Rows from block 2, named by matrix and row number. Each number is 128 + 32 x the weight over the matrix's rms, rounded and kept within 0 to 255. All counts start at 0. Numbers have three digits each.
# conv: width-3 conv, dilation 2 (model.blocks.2.conv.weight, 320x320x3), inputs 288-319, a 3 kernel for each
conv.157:119118130110107073150192073153131077131120124132158076138126116082108214113137116091139144158084076146133074089106094160112144149138117097136091089131082068141110074088129113102154157128120090145149062126134099079175084117138117124133165076079171059130058127129053130096094128201209155092
conv.158:089093178066138181169075127116115176081084114095084133129117105132167180133118060143115123127090104100148150116140148191137082152160145141110112125128123142143106140160173045132094157133094213086083202107109106105122104120157058165168104107179149125142105122176107150127193158128118138141
conv.159:147113166100080130121141132138059145132131166117161178131096142154095111142118065125125108140126125073108127103139150146104088109139107109113141061071094032134150061089132124179148183116107150124176093163155147083139090085138138166140113120118129136128083086105107155141198086061117079110
conv.160:123117158130112116167094145097160105122139096133049083137198092092141148197105142111100116185136075108100131141080132135110108133158155130171113105160133117145107102079135154092119123151115063128163106127107124124096124121111116132177109145103149083146137081140118173076131173140148134143
conv.161:155149143163148098173114194083075194096216156152140069139091195107146179164126159182144098105136144176197122040152129103144149115087143108161138103089151182093147120150176160141113133132091088167145089139187122118163107103145108055180167161152191180128129130125115056117092127138126099133
conv.162:082114156038171167118124163116086133091130163070102178130186130166128109102092142137174082115124137084117113103098123168122101148163103164146156094178152113081171170173080110155147121126127121138140159147095124113134137086131051178146107094133112129130119200096121117106150132147135172135
conv.163:133125117104149108107115089182115090141126128106135107076147140136150151112122152103164122162131198098103136124128135191252170095131106190100140145090118101134144069124138163121089209217144153094161154089128078149192195112089145159079135127172133181092114147142119112176175175159113134152
conv.164:119162146112187116134171117107097108085046189086171110123122163090133147115141103122112168151134148143111117053112177162095157133123115138145166090129193093131135063127155108151135165107105077181134077139142113168106083098135130152110069106154138139135094119141070130177125071161111100188
conv.165:092146140130191079164116103123174126145147113165115152103169141163220133152185115128112219195122062103168099080127133115118123111182133092126106098127089110140068074150085173149136148097126172103084121142144104177116145146099107145110088122129122094129112142140157149134111152126105166129
conv.166:102131144058074192136129157104134158079127039058132179148162138107094113071142141127116111069172071103108148082115182123151064131104140108151157143093176138141180062105126148141159138129141084130145125107069051163109031104144116159139152108125137131159074067095128148167141193082118136103
conv.167:132106131141113126127123098143116089079138099149131116117186180236100147104070138146168143082150128173128080104102139122157173152138093136155137148087105106109150151097111167109128165140156077176112149141078140126109189091133102113127099167192076189176108129118091189133189146148137173135
conv.168:128142091124153080097181125077165096175112152149159113150088158169109138172146073169081133180081106123121106158148112111117063070150096126164122113164163110101157128120151169150092123091082122088124113145111122079105172170137082171106217098142193140131155121176097170155118120091128132143
conv.169:146142074109114109120126100107108132083151178093136077125093153119127156089126118129131130148085184125115108092144132179112117136167094137103186117142177134093074141143144144146100165094096173144151121175154135145106047138072069171084092070117136081131111129158099171127076100161104083133
conv.170:132140064100121108115126110106082162110134096135116146093181129140188119122118152108114113123084124109115142196112115138105178122146098123124139117123130110133165107108095087104142171091162185112105079101134132084066133093097111152101098135082096180138107161110150103093155074152128112121
conv.171:188091119156096099203111155092119125116121155110123159103124122188070073089165156112140122143133118195091162160119121200143034105114156113146154128112167131118118186130115095108077127132106131083116125126178145106184152103096101109116074121113090100120170142092090120122178091079042109111
conv.172:101163097111142103131105142080151126069162063129078141164090157180069139174078180136102160087133122109165106131143165150087142109166079118112181097161116191127173131159132136094131117095144102186087146110124153166154097113101118184147173122141125063122144123119184140117135108128107142110
conv.173:145187152204106104142095203121156157148105115179091133047132136106160020088128141102150113092051132198108134133123112122162107107114179148144156138095125079147193140135106092116087101190105161134168159108085095124094122111145136127136036206153093202167164068115119154107130142126082154143
conv.174:189123121086121134105112079135154088151095158146113132125112160180122176131080124113150135157087140092137145087114157121159126125135126074132094051159109139183134102154118212035116144116111116106124078142111133094097125152126162128110174116092142101145104112141109176128091123146156132156
conv.175:150144104166120090171157141117133177111126116106149119118120093084132125119153184137108107107150188181104087091103080099121117102168162173152122143133065195159149105121120099095146109158159122140101127132101148145124100121132140162174106131165150130093131128144093151124100175135137124140
conv.176:142101159129134185193142091096133096105089119161173104134120177119157134127093118162106220166107100137103196145128119091197132153101130127124062127112154136115115089136154139087175108146092164108103120171127100123085079114108104118099080074134113112169056156137116189084065134126159113088
conv.177:104136104092078110130160107110145149151099125141100166114092141139110126156058115187082174120101176076133087132115132176128152110132108139087090109161143096141168119123140137136173188130161189100129061122126101126105065139169077162092117081129144117145186108109177127152131165122114139113
conv.178:137106115092148091051145106071150138131088133118118132126132133138134126110163130142102109122092117129133087056136078164134152135185127108117168063141062086181143121156125133100106189077114128144104085124070110118134166110083136093121141112154125066104095153199085166115165152134104135107
conv.179:188069169181102126171099074178123082126131182150109134121148101149092172208092144095122166126084147148098140160100176065114140176066120146191115187105129205110090125126156166097104074135099114138115192114087138102146152080150232077054095178159091144161104146189149171138091115073122191109
conv.180:091153137179117099121171087095156113192091175085121114141108137122094104084170132112079210148056224107147079073152058155088117134139077155135134127121060088170111106153112083065228102121131073148151149114106107057255114131081155138104178099161198053144128152134125129102172099086109096145
conv.181:170112110110115118181137147120146105159068104114171107101136163147138138164113127084103237141079080141106142088160101144109115103149170171118058091130115084154174155093082104076156125101126067139098148158143178086030119172137152156095116103101089140142119125149107192086144154150114159127
conv.182:134153149156107091091128152189101136142144146094129124201125135168128149123205100088132124164094141143129110075163116061134155095141085089150087125106122101100122113130127201094070057112122092072154081118125123128114084141156105096086167169116139174140096128135130122136086142126128102107
conv.183:163104083093140136112124169157146093091178128096148136113122145079204132098106131124136148131142150115115140169081138121121174146134134171113140215121111089113196163174103088146118167091145174161104188093119170118128138143133138085186178173108102141165093166112096152180178102226126142112
conv.184:184126120148085117149102097164129091128148108149122152162081103181110110156117081118148074154114106146078132094131133128175124143082111076206121107116121156075092108136146150083132121138108150118109138093100151065169165108079143142099136117062113140058104141139095114133133140137139129103
conv.185:151088152124079151104121159078150104074134112098128124178100087222098121134131119052135051082106110189079181101106164107222111160174114155105169128136139132150096065143091163089118109173115089172120178149126085125077090118116182084164097123123078114146065120084125133097162171120148076118
conv.186:111096067102123097131135090093149083135083150128169117097150129087105149122115144095115137126081147112095112122172138117127121148177074162106163087144112081137115141124169107173111138121079162091152075116111152089168083100106126123084164182105130191134129128167133116091100134069185140163
conv.187:106134141159080163139111068100070190076119158142074120135116113126111163186118110170118086124101176137099163129159124112146189197042127158103153078168137146182116129183097121114123153132136077163162112147111090126097172114118134128157097175144129159115154195110163115098174100146065184091
conv.188:157111117149137089149169135103133152104133060194158065144101128140077129072165150088127111178140118142155114096179119127174160112129153110206178107117129146108122108156091176095152117106141126105140127131085107101117110107128125084178125104126142138129080154161159082111116137123127120129
conv.189:110142067155140118114151144176077149119180051144076137161112098153107060111129163105106113154130092116109132109131151155130083069141185124136187093123122109081103129091087151105139160102104178134136116123125110131108124126087115148160200188136188179156126132091105131093162100083093141089
conv.190:096127080178138109141077126159124140082096143148168114079071137162090204148126094137075114133091180182135111087144091188125077132172145115170142130097149109090146151096122115118135172104079115131133107169199115133179098098144096082165049134055080105069114081189098119192181148115102102087
conv.191:082119140160140121137122062136066116104097159112156159138085128124097143152115085135105143127107144149137135191093128148112125133080115113135094150110082077096105110120123148128154124074167100134129128143097136124105115101102098083120156101143147111161081095112106086151158089116170106135
conv.192:090125115062118135103170106044183144241133089133095137127148080105068148125115096114137067182185081096079132213109126108113123112122104142131139156102118071153150140092150113161120125126107165121115126108108231125102085166139129164096151084081125142111142118098125092171123093107147130113
conv.193:112098119082120104076165126088122124166144097136110105094171121122115212106180092093115147123090124080171142092104106133065169127170183131129203101152119083153165165160119130094182142060164126131136140199112179079142129104102127135078170094070137108156172128129107050128061145220110124114
conv.194:088186113156144092078140157159112096136125133121165101114089106091106100103135136181125147120143090183148120118116165153136136153123131110078106097099169086112136153155132152105102195132161190108112100129190126106152142133118174174112142124145182063178129139141088118103146078120195085114
conv.195:123156147106174196161137127159116117086114062113133132111129117084106139155174102135083181122168062146186153129112113128122149113128103177192130099101125033171227161097111172131164135096133172118109154104112148187062066142152134156086111113106092150095146105062154115086083153112129118075
conv.196:129097107134130120082192182130136072130161072120137153088125081134142090185128135146099143165144112145120132076109122095119169133118142106086180118123102126153173211134088130089124124101142137146176117149101242138078072089069129111150155140083111136124120153149112135143095155137127089099
conv.197:149121130137127137124105137117078151089101131116171101127121071111094101129125107172087074120086156139100168153179055102123161055108111077061156139171071082117102155136080131150118147130166112088180077109141108080177119141053141119117128115087107089098100168084138154112104098146161108054
conv.198:126061185062161147136106091104068141124105137203101079105134159119135115084079172092143101127142101075143178099152087114099117098109181148108089076132134097136142163103110112121110065095107167159094151153118109108123160121051098108151152096155125160145164135141148126099126119116148121144
conv.199:117076124163143072154072208072119116132115141199106140062146130161112150158096160087135094158148094198114099140122119132127144163147097148137175126120151136103108147111155157135075092169108111143082183109138156088125115099140108116127048119137079159139147101114150182105153165128053098092
conv.200:118049176117103081144121146100109184146117185157161091107097161130164157179144096160089140112140105107084090149116096126159117153155127140136134134099096116105096127096151161154098135154129120112127141089102121154159106085135058136200100123199099132106149181140094151105155154133081140177
conv.201:129162200170119123125139120128078177143082064088139069136094086150199108099183118092042141138091094171133161110115094103107140155126203122161111108090144083123109128156064147090148133070165138119112089126130140135127068165140148125156135077089142097121149157086112133108150106110127071126
conv.202:087109146131157097107115196151157129103074112067181142130157084207053112135090207142160101094113161157136144052125193131064140168118128174101101091117167123115131086095131164136092108095113132086127122104080036077142073180121123107115115169078152140047101113108078138144170075167151147079
conv.203:094147167110143106204140132097093101116142142146109101122132086128156128084132177099067130074095105138174118149108114149119074058186131147181095198096117070103154157085140132144114100097057188093091159139172080093186135123140066140120122111116123147123126119109148110071116110076117146098
conv.204:142105080137146081166121089085155188147087130127139130103059089092133161110103157106141110154152128116112055184094135122109095088164119194180180122117103079141097113104127160149078109132077135103183127120193137121164171130112155149116162112152141098075076123186168128149117156123145119118
conv.205:132103092118163097106123114137097143099159192063104133137168156119130174199124097167108109122144083112116056100121119114073110164109167116138106165109139162178132076122148122112104108097107093133180118112157080140129116106149155078126133118182118093130083131121121106168110094069155099097
conv.206:119146108163100080071151154045182140113077075139133124159110169104124159110110148165115117118087147134130107138091067154102087133157137095098160106125125019121229091143131165110089153137099049186119114111149043160073046107164113147086157124087162056100133140143132123148163101152116152106
conv.207:104112093112109103151124109179080122066126120106153096141132118114155165122101133148109139042123163125131138134145126129099196094128095128128157157102125141143126064109101098131097119138151212130083143125096050088203179078083094128116114120125139154119090135087173162039131088168105150134
conv.208:100164109176125132238143051099157087134142210153105114094063208109177180163133143139183172133112124248112124159097039059077153152150114212114052147135128171145106149128130142111127078105148129138112115137221109108220094131092131142096089082105076064160165235101192151110110073182117113148
conv.209:159131155103121054180197088109151166162102110159090122099098172096088175136116089123082108136104091095157130105104096100105112120113117130173181120094116225136124103130081123167135095135109088150170076153108148152054163107086124190109135128126104100092088100128107104176116116118136123119
conv.210:125097088075095118131121125130138114138124114125104140071170103107140147130162115120126134135144088105108074151147196115130117152124112123164152093197130141153095119141187115112089122122114109088159124103139058162152149121162131112103136146146103133148101163158119139099091152103137162125
conv.211:116089128103063165026128136119195134110121125105121134148119080167113179092125129112086128077140172111078158138136086109126178146044180144100147195148071128106127167124092113146151100155177108160098106164059111131147126111116124098102180109087126038080180110088136156077132136197106097121
conv.212:122093174064237148093132171161144124110100104061124144109138116136101159132097161099110103143112140069133157124133144165087158115188123128129091099137174027088088112081144121184149156069124109105121093154104150141043174126090122079176159129108134115072115089190104108136166122143124151124
conv.213:095145107117095103160101069196180047205134141168150141107159128048173156213071092112127070135168123124081123132136140089117087114149059088117196156108095133082129079122184060173118071149043139113153207124086165106104160082054141136066128116160121101155049119140136128154087131082049179105
conv.214:122117150132112120074156194156103121055146159159098156140117137078159043127127085137091079096103129081089167152087139093173037128107148118137169099182107051179104091186112138031155172087077166126145052171117057161123113101189192058133173117140135076150170099060154125097110185054185122173
conv.215:127112095107121165111183076118112100151097108120127148084130155092127136154107066113100194146106071136127121139130126107122047130076077098131108111090103050107147150113162142159188117109112137175120108125137156149100069101085106063134105144122104106136109071147091164162134106081107101132
conv.216:087114152131183105102138119080123153153141141125140115119155173113178127117085075143129138144164135106139124091147123092088153146134099095157136113143146132137097054177153110159148090066135049111182106120149102150137121103136103155117173113115148124132088137089032128130086072126102154158
conv.217:130089170121131192075088191120126127094091072075161145122151135094120106141151137114136158114133093140117170101117114130084122155132103092082127106105088114096109116156152072143139149085145084149114079138079131138085030119076159102153111099113150131150127142135076129103143100107077099138
conv.218:152089096069112168120131144222143042143155079084129116078111151143107116117184104102123178172103103084128137089118126114071090150072162170088149108113143125105126141150141095156125151124135127083120124099158223131095111153124195087134137119085070110151119072157127135133107124104132092103
conv.219:098097110091165168114149126174132122153180114119161125093158121169115140185116175150131143191153068057128161121101136073115133073143176081093148050136118122144140150114105173146072133111156150138071101161121150172074158109130143090114100149133071141163154108146150123122086093221133092079
conv.220:112119129111106116118133163175082122088128179180069119120151090145123133101161125161143112101130182124140115147136086164152102122216138072176055140112137130128172160082123138126108113111121165077092189138136117123156129182134087095191063114078093131140136101131150128130135159120101115123
conv.221:145062094063079105112184079068210175124154113107132107165113124158184136162176123120132132162117087112082119108176161097095143127167116133157130127166137114115075110140183157146113136105159090103149153129156106100098111152145089091150133127130120109100115175198117123141097093114148161142
conv.222:136074099071172138165122098169124130101126097128148128117100193055136154099150125113186156176124085132134110124125124100152103058127159098103173144117129192121164096142166150118117074158133167115107112100125140137124166144134091082114104119146073167099101122161123081177085122171125056146